config = dict(
    model='sound classifier',
    dataset='synthetic speech, music and everyday sounds put through simulated rooms and audio effects',
    train_examples=39062,
    n_mels=64,
    activation='gelu',
    depths=[1, 1, 1],
    kernel_size=3,
    rnn_width=256,
    rnn_residual=True,
    label_smoothing=0.1,
    adamw_lr_other_params=0.0013,
    batch_size=48,
    epochs=4.4,
    warmup_steps=100,
)
Rows from block 2 of a small sound classifier, named by matrix and row number. Each number is 128 + 24 x the weight over its row's rms, rounded and kept within 0 to 255. All counts start at 0. Numbers have three digits each. After the name is the row's rms in percent of the matrix's.
Before each channel's rows are labels from the 100 clips, of 14976, where the channel reaches its highest value: "strongest on" is what is common among them; "loudest" is the band of the loudest frequency at the time of the peak. Only what is clearly more common there than usual is listed. The data: synthetic speech, music and everyday sounds put through simulated rooms and audio effects.
# conv: width-3 conv, stride 2 (model.blocks.2.conv.weight, 96x96x3, each kernel summed), inputs 0-95

strongest on: everyday sound; dry
loudest: 2000 to 4000 Hz; 4000 to 8000 Hz
conv.41 116:111131144117139097115103152103085114124107140095140152112149097163133112128073111163143104126160129134128109154076143114121102141124103148087133111086145155144131125136174154157156134149129107080075140127091141114096072136124109114107124155092108150148142105117123152089175134129138135126

strongest on: speech
loudest: 2000 to 4000 Hz
conv.51 100:130119092144106127166174155107113154181198099133119138097149083143121139146154105127112151119094084128140111140128158137132101084101084128147130137178112125153164103125123100161161107129122119103102103121112124156135100118146145095125118143096123169135107104110092115119097129126117104133

strongest on: speech; dry
loudest: 4000 to 8000 Hz
conv.24 102:155124123159139119133161138109128091119137110118091078088108143151085180126108145147175094124156118136081135135102179121181167131189077122110142141135125125153119108104146163161137106133125134102121142083082138109120109115106151120125132129142116152130119158149138116101112108123131135119

strongest on: wah; telephone band
loudest: 500 to 1000 Hz
conv.54 108:123132143112127154132127136158135104112113140120097119142071142100109138113159131138105093182136179128160126115125141130151122146141104095091094141139127103114115137159120185109140155131119151189131145118133130121134136172141139120150135118088083119151101141102094140133122177193133119176

strongest on: number of effects: 0
loudest: 4000 to 8000 Hz
conv.37 103:096160117098149187150105099093095110114113111115106110150126121137110116150068114104150111124119127182127132118122126164184138113101104126137104131120151149116099097143130136150140129134135153101115096128117113109121089167141172139153114119154142094130191155114107097153169096138143122130

strongest on: band; telephone band; number of effects: 3 or more
loudest: 1000 to 2000 Hz
conv.52 108:110143141081140102126132102143117115104128174131181132132143154128141111133074155132084114097124160163079112137141104123124128163102147103169096159151130101149133145155146115130111100150158105080127119114117124079097090128159114148160129129149158150106101095107125138132114135150173104124

strongest on: everyday sound
loudest: 1000 to 2000 Hz; 4000 to 8000 Hz
conv.13 093:157121096157132122127119109172140071119120113139095149151161154153099095144117133117184137092145135194138098103102163124153134118137083155146181097113116130121165092171146121142158140125126125140081133148121115146106125131152142107108122094147103135143168136119109107110107110135123114102

strongest on: number of effects: 0
loudest: 2000 to 4000 Hz
conv.32 121:144089137099132121139154125113135105117113132166127130128156156089093133097099103114078165139150135125176134131124121141143137163163133132075092134147134099123104141128106118153140118163072134165094138142136139151112172117101106138140091126099101115155143090129102101076165094106126115128

strongest on: speech; dry
loudest: 4000 to 8000 Hz
conv.15 075:168128178126109144140113130155141192151133099138148111143133128153148130142145125134200133096105098145131131164125139119139112117129134101129191112120187113116124151114111120117179125111159132117111110116147136119161123138117109115133111146118133102142121182084089173149122154103151107092

strongest on: reversed; telephone band; number of effects: 3 or more
loudest: 1000 to 2000 Hz
conv.73 094:113111158129091083100124087121114115143140129153123153070138164142114112150128139132132139101163132099146131187197122129112155180117120118083100149139108116121126144136118109129109167120159121132142088100137136114119169132122134154158097143118147147190146146135118138142131175126109122106

strongest on: telephone band
loudest: 500 to 1000 Hz
conv.10 095:111115151141118145112146194084163113116129106122124103081117139093112124159125106120090094168133133112140113115105126081123134116111136137124098098104141102165137106154147110154137150148092129146139111133128154111093154124110125181120128148113125170102148133134150080070174130140115147165

strongest on: dropouts
loudest: 1000 to 2000 Hz
conv.2 096:084137121081111126151194137134116125108127104103156152110132141168128106124107126116112140133142109173108126151110116107137114127140110105100125131151142116119121124146135088099160122087155115055100092171138122100101140157172131129142129158156118124171110159155115154113132107133109144073

strongest on: speech; dry
loudest: 4000 to 8000 Hz
conv.85 093:105109088101141113101140093128090161126171148119119162109151132157119099118091159168124076101150107167106122135130126135137140158088153092140132139084085117124118109112126157129117133154080118111099145099092164128149120112081125118143159125091151095119144120097129106114095142149104129111

strongest on: distance: far; bit reduction; number of effects: 3 or more; reversed
loudest: 1000 to 2000 Hz
conv.17 077:127129088113125120160082156145116124122114153135169172098123110148160153102108145114108121099124132138115118134145106104148129132097162119121104124119139117115133120180135107120121129200183128196131106087124113118120130134155109124118173105127124100094114099129142157180133130106092156162

strongest on: everyday sound
loudest: 2000 to 4000 Hz
conv.68 090:152141145102090128194129105133154178156135148143087111161131129109179152138129142159111143115123099152102155091148177130123165171152123133136148108142111101141160106113135130109151080154124135112163092087137160135111126136147140102113162134133104132135104147118140122158106182107128122123

strongest on: speech; dropouts
loudest: 4000 to 8000 Hz
conv.67 074:116135132097141092118119114123132072121129115149135111139110127170143132091133129126153123120156133160107166176153111137166143105116100104095107139109123127126141128191144106156192089159127162120115116137104111155117115153137124144124159114124123105147139213122108157137144123075139137135

strongest on: dropouts
loudest: 4000 to 8000 Hz
conv.30 112:145111116137156117108122098123066121156129139128138140113110107116095135104126118119107090113113102125107125131137151150171155127133101131090116177170115152166160137100126129118128112114150138143070102158142107119114119129101128144103176169095106100173137064118159146115150113122086108108

strongest on: everyday sound
loudest: 1000 to 2000 Hz
conv.75 099:140080146137147108126100103140113139124129099119133097153126131113121110126153136139138172157137129162113141140110120107122131156137109131088139153092094106113096104082182168120129124132062118122128103149123193117121151160121130148135075127131137110176133115112163180140157094126102135115

strongest on: speech; wah; telephone band
loudest: 500 to 1000 Hz
conv.63 100:131119148130105171122120178095126170089128159084170098139123107134089162135132116107111167156107123137162125109158113099121123098109171074158109108146135129129140147122133136125159117102201136095147130166141149128139125118146106131127130138131087091096141172127133112139120156127132116160

strongest on: everyday sound
loudest: 500 to 1000 Hz; 1000 to 2000 Hz
conv.49 116:121138098137118143137109105102155160137148157170154134111102123118119097127154182204117146115152198124130141094127122103098148132084132132109098109158126088141159113133132152157146157136124141116138088125118123104136116096131108125159117075151120116137114130122103133102119102175132086113

strongest on: everyday sound; telephone band
loudest: 1000 to 2000 Hz
conv.62 101:134126107131134132118129108093133136193153147156170102166150149144146109098173133139134113162109146097138123110149121120098133169167170121165153125142129147151123122164111117117145126143173122066168127135092119102157128102145105159130129078127153120125121145147147086090119107099105115139

strongest on: everyday sound
loudest: 2000 to 4000 Hz
conv.71 098:143140122118097120141166086136112117130153133138134107090152112150119125091149111112110123154157151151166184134128111101089123173147175132149175123118128131109148132105162113187146140159065135125117158131130118138145139131135159154104140125105142097179113129136171176110127119116151123144